config.toml
horizontal_flip = false
kernel_size = 3
beta2 = 0.95
max_steps = 16200
Rows from block 4 of a small image classifier, named by matrix and row number. Rows with one number belong to one channel. Each number is 128 + 24 x the weight over its row's rms, rounded and kept within 0 to 255. All counts start at 0.
After each channel's rows are labels from the 100 images, of 14976, where the channel reaches its highest value: "strongest on" is what is common among them. Only what is clearly more common there than usual is listed. The data: scattered letters and digits in many colours.
# convs0: first 3x3 conv, stride 2 (model.blocks.4.convs.0.weight, 160x96x3x3, each kernel summed), inputs 0-95
# convs1: second 3x3 conv (model.blocks.4.convs.1.weight, 160x160x3x3, transposed, each kernel summed), outputs 0-79

convs0.56 [143 185  69 142 188 137 113 134 116 108 108 155 105 112 139  96  79 138 121 149 149 107 122 132  59 103 125 103 117 121  97 132 143 130 152 113 169 130 134 134 141  84 112 154 129 145 125 126 117 116 128 155 158 161 136 135 148 162 137 119 141 105 123  86 114  95  94 117 133 120 106 137  92 142 136 115 136 145 107 112 126 147 169 140 113 131 140  66  93 142 103 121 127 135 127 167]
convs1.56 [126 127 133 110 136 116 110 137 122 114  90 134 166 155 131 154 114 136 123 125 101  94 120  94 143 116 105 162 124 125  98 136 125 150 108 159  78 120 139 110 119 104 167 110 113 134  98 151  99 130 121 102 173  82 143 114 122 133 108 121 183 178 126 119 136  98 195 104 107 103 111 138  99  71 109 102 118 143 115 140]
strongest on: black; brown; blue; purple

convs0.83 [109 125  83 159 111 141 105 121 153 119 134 123 122 103 129 165 122 143  78 104 158 126 141 141  98 129 163  58 129 109 109 139 121 119 125 128 155 144 115 131 156  81 120 115 125 117 118 160 131 139 119 163 133 128 134  97  95  93 128 117 166  66  90 109  68 121  95 152 153 115 135 159 107 122 157 132 123 152 100 129 115 141 142 135 114 148 123 124  95 151  93 102 130  88 128 169]
convs1.83 [118 144 152 116 113  89 120 143 140 114  98 122 149 175  94 161 112 103 115 112  95 111 145  99 139 129 120 154 112 128 100 150 137 126  94 152 105 104 109 118 114 111 157 138  99 137 100 181 102 111 119 123 120  85 105 114 126 156  80 115 182 174 154 100 126 122 159 104 129 107 107 144 108  90 111 118 126 158 111 123]
strongest on: black; blue; count: six

convs0.146 [125  93 100 138 108 131 140 125 154 133 158 103 130 148 135 146 118 117 132 107 150 155 137 140 175 194 161 149 126 169 122 113  69 173 152 121 113 171 139 138 129 160 115 146 112 150 147 119 144 147 116 148 155  73 173 118 118  78 101 130 137 113 103 159 109 135  97 132 159 155 159 115 135 112 128 157 160 134  82 110 121 149 126 132 113 149 114 125 104 149 143 122 153 105 150  99]
convs1.146 [ 97 118 151 117 113 117 141 156 117 114 110 106 123 155 121 122 103 108 108 126  79 115  93 121  91 137 116 132  59 111  98 115 147 110  98 130  78  99  95 143 108 109 132  95 117  96  89 136 130 117 114 129 118  94 125  95 119 131 121 132 132 134 172 104 122 129 132  92 121 126  91 105 116 124 110 137  82 112 109 102]
strongest on: black

convs0.24 [144  96 115  92  69 125  98 126 146 134  97  82 135 143  93 118 119 124 118 145 123 113 126 122 141 162 150 131 136 139 145 118 108 138 144  86 159 123 142 113 114 133 119 112 101 127 164  78 115  97 163 134 128  97 122 107  86 148 128 103 113 143 155  77 144 113  64  78 141 145 157 103 101  94  97 135 115 116 101 100  88 102 116 140 134 101 109 145  95 132 134 120 100 156 119 127]
convs1.24 [119 140 136 149 170 108 126  99  93  95 124 134 126 117 143 140  84 122 134 149 117 125 155 177 124 167 153 173 169  95 151 147 109 130  84  98 147 121 176 127 147 114 126 140 127 130 108 121 135 105 157 108 138 167 139 127 103  87 120 136 128 122 137 143 123  99 149 106 109  89 100 149 147 110 124 168 112 101 135 154]
strongest on: black; brown; blue

convs0.116 [112 110  91 145 137  96 114 129 117 120 143  98 124 101 140 130  78 109 119  94 131 100  95 152 122 140 159 128 107 136 148 134  98 159 130 185 110 159 124 151 139 119 135 184  78 162 139 110 153 130  75 110 156  84 152 167 123  56 118 124 137  93  83 140  89 141 135 127 144 134 134 124 144 116 129 143 135 136 109 127 105 119 142 145 111 143 103 124 166 131 114 114 141 122 106 160]
convs1.116 [136 107 137 102  89 118  98 174 128 116 146 106 130 136 115 130 137 123 104 101 112 121 110 107 137  90 102  81  79 160 150 113 163  83 112 121 101 123  96 130  87 132  80 118 106 119 110 143 146  97 106 119 127  88 105  91 104 166 121 124 140 139 155  86 121 145 112 150 118 137 142 119 135 125 126  85  72 130 114 113]
strongest on: white; orange; pink; yellow

convs0.76 [ 94 144 153 129  93 133 134 127 123 161 144 154 107 119 104  96 111 162 148 125 138 106 104  87 148  80  59 148 141 126 146 130 145  92  99  98 133  76 128  88 104 163 142 106 141 104 121 103 132 108 126 116  73 146 108 102 122 131 139 123 131 134 131 101 150 116 164 150 112  91  74 124 118 134 123 126 133 164 154 146 122 103 119 157 126 118 112  91 168  99 146 129 111 113 121  95]
convs1.76 [128 151 155 158 115 159  96  57 112 103 143 140 158 100 134 108 142 140 142 165 164 140 156 159 171 135 168 131 152 130 153 144 103 153 119  72 167 141 138 137 159 135 122  84 151 130 152 128 121 127 130 116 123 142 165 159  98 103 141 143 113 129 138 161 120 108 145 139  77  77  87 137 122 127 186 149 100 122 141 143]
strongest on: white; orange

convs0.122 [ 94 146  82 142  94 115 107 143 162 120 155 127 114 120 137 167  82 114 110 123 135 147 129 155  82 133 167 131 119 133 100 137 130 133 126 138 140 164 118 110 131  91  96 126 115 126 135 170 123 137  90 137 112 102 136 141  89  70 116 117 154  75  99 169  81 157  97 134 136 111 119 143 137 125 159 124 139 142  83 144 138 130 129 129  90 127 105 121 103 157  92 107 137  88 102 155]
convs1.122 [120 116 108 103 103 137 142 147 174 103 111 107 147 133  93 130 135  77 126 115  99 124 140  86 150 105  90 128  40 138  93 146 160 103  90 166 112 105 127 117  57 112 126  85  79 139 104 146 106 106 118 121 152 109  91 115 121 128  98 121 162 141 133  90 132 121 140 124 162 147 121 150 132 133 111  81 101 153 113 110]
strongest on: black

convs0.16 [115 141 118 119 165 131 123 135 126 102 117 140 124 131 123  92 118 132 155 166 112 112 108 102  82  65  86 150 123 102 121 137 120  75 159 105 136  69 149 102  79 108 114 147 147 139 131  97 114 131 140 149  96 137  97 145 145 178 113 168 135 125 106 111 169 108  92 119 146  98  89 126 122 142 110 152 124 136 119 128 147 152 145 127  97 125 117  90  83 105 125 122 151 155 146 135]
convs1.16 [108 128 113  81 152 155 116  86 157 102 104 140 135 124 145 123 147 136 131 117 143  70 111  93 152 116 129 133 107 134 115 125 116 130 114 134  96 128 154 126 143 138 162  55  86 127 113 121  90 139 111 106 159  75 127 142 135  95 127 127 133 116 103 118 153 101 130 144 120 133 136 118 133  85  95 106 123 113 127 119]
strongest on: black; blue; brown

convs0.10 [124 123  65 163 109 136 124 121 150 140 156 124 131 106 124 155 122 134  77 101 155 127 137 142 115 128 169  69 117 122 143 149 117 139 113 150 148 129 113 146 147 105 122 127  89 140 125 140 144 145  87 156 135 103 144 140  94  62 116 126 158  77  99 111  67 133 120 166 164 116 132 161 139 114 146 115 120 150  93 128  91 116 158 132 137 139 116 139 130 134  91 120 153 112 123 168]
convs1.10 [116 129 165 104 106 100 122 141 137 131 111 118 122 161  95 143 115 110 111 110 106 104 111  96 141 123 127 130 105 137 129 143 162 135 101 144  96  97  93 117 107 120 130 134 108 131 111 182  97 108 111 129  98  66 132  90 136 167 102 128 155 159 151  89 121 132 141 114 126 104 124 122 115  94 122 113 107 152 106 104]
strongest on: white; yellow; the character 6

convs0.7 [149 143 104 123 118 117 110 148 114 104 129 102 122 134 157  74  94 161 149 130 144 129  99 184 114 117 145 177 104 129 154 114 118 173 145 130 163 149 125 130 124 111 139 162 116 171 139  93 129 143 110 112 180 131 147 108 119 111 132 114 134  63 112 115  87 172 134 127 154 124 123 107 125  89 155 132 131 137  98 138 131 114 176 138 129 124  91 157 123 122 103 119 177 132 125 168]
convs1.7 [150 100 120 108  98 116 128 176 123 123 127 108 130 149 113 129 127 114 117 110 100 110  91 121 136 105 123 101  64 134 104 150 138  88  96 133  56 113 102 142  63 114 124 141 110 103 119 156 144  85 110 113 123 123 120 100  98 160  96 135 163 177 151  93 114 119 139 125 123 130  79 139  97  95 117 119 103 108 105 136]
strongest on: white

convs0.48 [152  59 116 124  76 135 123 144 155 125 184 120 157 128 156 146 134 123 107 108 140 145 132 155 120 147 171 121 146 147 152 117  87 133 103 131 129 112 127 124 161 135 133 115 103 176 149 100 169 113  99 100 122  95 169 115 119  96 122 109 127 145 127 130 124 133 146 116 130 146 157  83 135 102 106 153 118 141 127 108 120  96 133 127 190  88 113 183 151 144 111 144 164 136 130 117]
convs1.48 [102 118 144 102 106 102 152 123  82 120 129 116 110 134  98  85 119 108 103 100 109 122 104 121 135 136 138  97  86 136 124 132 152 122 117 108  80 108  80 124 130 118 118 125 130 105 109 162 109 106  99 145  88 114 147  88 130 162 114 122 133 144 168 112  97 129 122 104 111 115 104 108 109 104 112 127  98 105  98  72]
strongest on: black

convs0.34 [104  99 130 142  91 105  94 115 102  94 108 150  61  99 111 104 134 109 126 115 113 113 118 101 159 149 132 130 129 110 132 152 122 105 115  90 114 131 152 101 121 134 116 133 170 132 118 131 138  81 126 136 132 131 118  84 133  52 144 123 149 146 114 135 122 108 171 155  98 125 135 125  87 138 127 108 109 148 114 136  97 106 119 124  92 163 121  69 144 152 139 163 141 158  84 135]
convs1.34 [133 131 146 155 110 121 114  89 117  78 142 148 130 121 127 131  99 137 142 157 138 118 149 167 111 118 126 134 153 148 145 140 135 132  89  92 134 125 145 118 164 128  95 118 138 106 140 152 117 104 146 110 144 108 137 130  91 130 143 117 144 172 158 146 119 117 130 116 103  77  83 137 130 145 129 146  94 124 143 158]
strongest on: white; yellow

convs0.127 [108 147  81 126 167 106 118 142 133 105 117 154 113 106 133  89 103  87 123 139 128 107  85 115 100  86  70 147  77  86 114 154 137 103 143 147 116 132 111  91 118  86 112 134 152 121 106 130  98 111 145 113 118 119 113 136 163 109 117 169 129 111 119 144 116 115 113 122 112  91  74 148 116 138 110 115 124 163 116 121 160 123 115 114  96 148  94 103  62 137 133 117 134 105 118 122]
convs1.127 [116 128 108  90 101 157 126 102 173 103 111 161 144 114 121 121 135  98 149 104 110 107 143  94 132  91  98 115  73 125 108 135 119  94  95 131 117 139 137 120 103 121 150  54  75 126  88 110 119 137 123 130 151  86  85 139  98 125 127 135 144 120 104 136 144 123 119 120 111 109 122 167 124 129 113 100 113 149 130 128]
strongest on: black

convs0.79 [123 133 115 140  92 118 126 159 122 108 155 115  90 106 143 130 108 121 178 141  94 112 121 155  89 133 132 135  77 137 123 143 145 151 148 116 145 151 111 120 137 108 100 134 141 134 151 122 106 110 129 132 144 123 137 128 160 113 112 121 109  70  99 189 101 150  97 113 143 139 103 123  99 104 129 110 176 105 157 115 160 150 116 125  91 123  82  91 102 163 128  89 111  66 126 103]
convs1.79 [141 125  88 101  98 146 131 145 177 121 111 114 145 121 127 117 138  68 121 100 104 109 128  89 132  88  84 101  49 134 106 132 134  85  81 168  91 146 122 139  80 119 121  64 104 117  98 105 140 107 119 118 165 134  71 125 119 126 120 135 119 122 104 127 140 138 124 103 139 156 120 153 132 130 108  87  76 116 112 131]
strongest on: white; yellow; pink

convs0.143 [111 136 126 141 103 102  87 112 139 148 158  79 111 144 126 146 137 101  83 158 136 106 114 126 121 156 127  81  96 145 100 128  94 157 127 140  92 145 128 149 104 113 127 176  72 150 110 127 107 172 155 134 134 153 141 178 112 111 146 126 146 105  93 177 118 132  94 114 134 123 120 155 135 110 151 159 124 127 116 173 122 160 120 142 136 141 105 158 120 151  94  88 122  96 109 131]
convs1.143 [100 122 106  96 147 158 154 155 164 117 110  94 127 157 133 136 141 144 107  96 147 129  78  87 102 126 111 111  90 119 119 101 131 137 115 165 113 139 102 139 111 127 126  79 159  98 123  92 132 130 116 126 142  65 120 122 149 111 131 117 104 109 122 105 135 139 118 155 146 185 164 123 161 153 111 114 132 114 119 106]
strongest on: black; purple

convs0.94 [ 98 112  84 129  95 111 175 123 139 117 172 112 123 124 150 146 103 135 140 112 122 139  90 125 117 176 135 189  93 135 116 143 116 114 132 125  96 166 112 109 129 110 120 136 117 143 123 139  98 114 134 114 133  87 133 125 114 100 121 121 134  54  93 166 112 153  99 133 140 118 125 112 131 104 113 130 134 124  98 153 147 142  97 157  87 132 116 140  80 158  86  85 116  92 115 107]
convs1.94 [118 125  94 137 109 154 136 161 187 119 123 116 137  96 110 144 124  76 126  98  84 136 107  76  88 105  80 124  45 120 102 130 155  67 103 157  96 137 108 137  87 132 142  90 115 124  90 131 143 119 130 148 142 105  70 118 131 122 124  99 122 115 142 100 117 164 118 115 149 127 119 127 153 167 102  67 109 145 112 124]
strongest on: black

convs0.35 [113 135  66 142 126 147 123 118 118 126 121 127 108 134 114 150 114 145  77 108 155 103 129 110 125 146 139  43 142 122 122 139  97 158 126 110 139 127 138 141 154 122 116 133  74 124 115 163 132 143 150 170 122 142 154 128 101  79 137 128 169  77 129 123 113  97  93 150 162 119 158 187 123 128 138 112 124 137 119 123  97 157 128 158 115 155 133 107  85 154 104  99 139 123 135 126]
convs1.35 [121 142 200 110 116  94 129 177 141  95  93 136 138 183 112 145 105 128 116 123 104 114  87 104  94 152 102 186 121 128 115 126 149 121  98 142 104 104 101 120 124  81 126 140 135 124 103 164 101 127 125 111 144  70 132 109 134 129 100 123 143 161 137 108 132 132 153  99 116 102 132 116 122  96 108  96 124 144 116 116]
strongest on: black; count: six; the character 7

convs0.78 [147 131 138 110  88 112 136 138 153 120 138 113 154 122 161 131  93 126 129 168 100 139 137 144  89 125 113 156 111 141 110 143 137 141 140  76 115 134 106 106 122 133 123 116 140 150 142  83 120 149 152 111 137 109 135 120 136 138 135 114 126  51  69 184 118 194  99 109 156 123 109 139 136 115 101 133 155 103 149 139 179 145 134 140  85 142  95 145 111 145 135 123 122  81 124 101]
convs1.78 [124  98  92 107 112 130 145 157 159 124 111 124 139 108 132  97 145  86 120  87 115 120  81 112 111  94  96  99  55 138 120 123 146 111  82 171  91 120  99 138  64 139 148  79 108 104  84 117 136  93 103 128 148 138  95 115 146 117 116 128 104 122 124 121 114 124 119  98 144 160 112 110 150 135 106  99  71 100 104 125]
strongest on: white; black

convs0.65 [125 154 103 132  93 148 114 117 162 136 145 149 147 120 143 161 159 132  63 111 152 170 162 153  90 123 145  89 137 105 116 126 161  88 108 137 168 140  83 119 152 107 133  89 128  90 108 167 125 122 102 127 130 116 112 103  77  95 110 106 164 104 116 118 101 118 109 181 130  97 125 149 103 119 141  98 104 126 106 126 100 106 142 104 120 129 127 115 102 150 114 117 122  92 126 141]
convs1.65 [105 127 128 118 117 109 148 115 153 112  97 127 140 149 106 144 103  78 126 125 111 131 118  94 123 148 120 141  93 128  85 146 135 150 102 140 104  95  97 122 101 119 166 147  91 141 108 173  78 127 104 142  98 110 102 115 135 138  93 121 156 148 155 106 118 133 148 116 138  95 103 134 110 109 137 100 116 162 108 101]
strongest on: black; blue

convs0.103 [133  95  75 157 112 133 121 125 162 143 169 155 158 106 143 142 125 125  87  91 161 133 144 157 127 136 167  97 128 133 153 147  98 140 116 142 113 115 115 145 150 144 139 135  99 164 137 114 159 128  85 119 133 114 159 148 116  60 114 110 144 112 110 112  83 133 125 165 161 109 143 106 145  84 121 139 100 142  95 121 120  96 163 155 157 118 110 164 136 111  96 133 171 122 124 142]
convs1.103 [117 117 162  93 101  98 125 138 121 132 122 118  99 154 105 111 118 112 103 110 113 116 103  98 137 131 135 115  86 147 136 141 158 133  97 128  78 104  92 123 128 127 128 115 120 118 105 186 103 119 116 138  94  78 137  85 136 172 111 130 152 156 158 106 117 134 140 108 109 103 115 114 124 103 122 112 107 121  92  85]
strongest on: black

convs0.27 [176 102 146 146 118 144 121 134 167 121 178  71 134 145 175 116 146 144 146 157 135 180 148 191 115 149 172 169 133 149 122 113 131 140 134 134 138 147 144 142 123 134 134 113 144 156 146 126 147 150 129 110 124 129 159 138 126 141 131 129 134 136 138 130 121 188 113 118 142 142 154  99 114 107 134 218 158  99 129 143 160 120 127 115 115 104 118 152 128 123 120 122 164 116 130  93]
convs1.27 [ 98 110 111 112 114 125 153 133 118 133 111 116 123 150 124 114 134 109 114 112  98 103  91 105 119 112 114 134  47 129  91 139 145 123  93 160  91 110 101 144  80 134 158 107 107 113 102 142 123 110 100 136 103 120 134  94 145 164  95 114 134 134 157 116 112 113 125 116 139 167 109 105 113 111 118 118  89 108  97  98]
strongest on: black; white

convs0.45 [126 115 118 116 110 124  79 129 143 112 144  85 101 141 123 134 102 109 105 118  87 137 122 109 166 176 137 113 118 125 164 110  95 174 128 106  93 131 128 129 125 154 116 116  55 135 148 107 131  98 147 116 148  88 113 111 118  66 129 131 111 139 135 135 156  79 172 110 133 129 143 139 144 132 141 144 126  97 120  62  95 146 104 112 127 131  98 124 112 136 162 128  93 145 115 116]
convs1.45 [129 144 161 163 124 117 149 183 117 112  89 121 135 172 127 135 116  82 120 111  58 114  94 139 100 163 109 139  98 126  95  97 176  92 118 124 117 106 107 120 113 116 101 118 134  95 132 101 153 115 148 143 157  86 102 119 119 118 126 116 113 119 135 131 129 171 117 103 133 128 106  96 171 125 113  93 117 122 117 129]
strongest on: black; brown; blue; purple

convs0.44 [101 132 133 122 134 120 139 125 110 117 134 131 126 121 126 104 133 134 114 160 129 118  89  85 117  60  67 139 116  71 120 143 128  76 130 105 105  65 137 109  97 107 132 134 135 128 113 144 124 123 122 138  85 144 105 141 157 153 122 143 136 151 124  86 153 111 142 139 119  77  36 149 109 141 121 145 124 148 141 160 144 140 144 122 109 158 132 118 118 110 117 136 149 142 139 127]
convs1.44 [ 96 145 139 126 139 143  94  55 133 102 113 154 152 137 154 122 175 137 137 162 160 111 139 131 142 128 163 150 124 116 120 137  97 157 144 120 156 138 141 148 119 150 132  87 117 124 122 123  99 146 112 102 123  60 159 158 112 100 143 142 120 148 110 136 160 144 146 188  97  66 139 119 125  85 119 135 151 142 126 125]
strongest on: yellow; pink; white; orange

convs0.95 [181 115 129 110 101 146 129 145 168 113 195 121 161 149 176 133 141 130  98 144 135 198 144 184 105 162 153 164 138 152  96 111 129 152 111 124 139 152 145 140  96 138 130 126 146 146 139  94 115 139 115  95 133 104 156 131 100 131 119 115 132 132 133 145 109 175  92 114 147 132 152 110 102 126 133 168 156  80 109 128 151 110 142 101 114 120 136 155 106 149 124 105 143 119 127 116]
convs1.95 [105 116 129 122 120 134 159 127 137 115 109 124 124 135 119  89 128 111 134 128 112 113 100 111 104 135 121 132  51 130  83 129 144 123 102 155  87  90  98 139 104 141 163  94 108 107 107 145 110 127 117 149 101 129 128  93 153 142  96 118 138 132 145 131 114 121 134 130 134 158 114  98 133 124 108 127  96 118 107  81]
strongest on: white

convs0.125 [169 135 147  91 116 149 104 144 137 103 136  92 142 173 158 122 140 117 135 151 132 174 148 171  97 144 158 160 132 163 131 104 116 180 134 116 161 144 142 125 122 117 123 105 119 146 139  65 132 133 131 124 143  97 144 120  93 159 124 114 113 146 127 126 119 161  88  94 146 156 158  89 107 105 137 156 143 111 104 117 143 111 155 104 164  97 101 194 118 133 147 109 126 133 121 124]
convs1.125 [104 103 104 117 140 108 152 124 107 114 113 131 106 130 140 107 114 115 124 153 119 125 103 129 126 145 147 115  86 132  93 109 134 122 105 138  97  99  94 123 106 141 168  98 102 125  96 135 111 116 131 146  89 150 130  89 147 119  96 130 122 121 140 127 130 118 142 120 129 141  97 119 139 109  86 153  73 106 115  95]
strongest on: white; yellow

convs0.91 [126 129  74 145 123 115 118 102 125 138 137 132 130  99 126 136  77 106  91  80 136  95 131 145 150 106 166 115 120 118 156 145 137 140 112 169 131 134  83 115 144 151 136 140 114 153 125 107 138 107  72 113 137  78 138 143 123  59 114 111 141 110 103 106  74 117 159 147 142 130 130 164 138 147 116 113 106 168 112  95 102 112 158 113 135 133 111 131 169 121 130 135 146 117 108 176]
convs1.91 [135 123 129 108  82 106 120 118 109 108 144 116 145 123 102 144 126 128 112 121 118 120 109 136 159 116 118  98 130 163 143 130 158 134 107 123  91 100 104 111 129 140 101 177 105 116 150 169  93  79 109 124 108  81 142  97 108 176 113 119 144 172 175  88 121 134 115 126  99 102  88 137 122 106 140 120 101 165 114 132]
strongest on: white

convs0.5 [127 156  81 161 158 127 105 128 121 101  98 115  94 106 135 119  86 142  95 134 148 104 125 133  82 124 136  83 126 126 100 148 113 146 154 102 149 135 127 139 155  83 111 166 114 136 123 120 133 126 128 175 154 154 133 128 128 154 142 105 145  71 118 104 101  96  72 127 147 134 122 149 100 138 151 124 144 148 102 122 119 156 167 161 106 134 122  91  84 161  98 101 119 119 131 161]
convs1.5 [132 130 143 108 134 108 117 145 131 109  93 126 160 158 119 168  99 124 130 113  98  92 128 102 133 124 113 155 128 112 103 138 122 131 107 160  96 101 143 110 120  95 164 125 101 125 102 160  95 114 119  95 167  86 136 114 108 124  89 122 180 185 136 113 140  86 201  97 106 100 101 155 106  77 103 118 137 144 115 141]
strongest on: black

convs0.37 [116 123  97 153  91 129 104 124 160 134 167 168 138 139 123 147 122 120  44  85 141 131 144 121 139 168 130  83 121 120 137 119  97 143  87 103 121 119 129 145 150 155 102 124  75 135 142 153 127 125 120 149 119 111 153  96 103  33 124 121 136 125 135 131 123 106  99 145 159 120 149 126 141 109 120 108  96 133 107 108  94 122 141 161 146 117 120 122 103 133 142  95 137 142 134 119]
convs1.37 [114 132 159 101  88  97 131 152 148 126 100 131  98 149  99 127 102  98 104  97  99 137  93  93  95 160 118 159 106 138 107 131 174 119  98 122 108  93  88 128 136 103 109 114 132 103 108 151  87 129 115 137 119  65 122  93 133 142 102 121 150 128 143 114 123 130 147  90 135 106 132 121 136 103 101 106  98 124  98  75]
strongest on: black; blue; count: five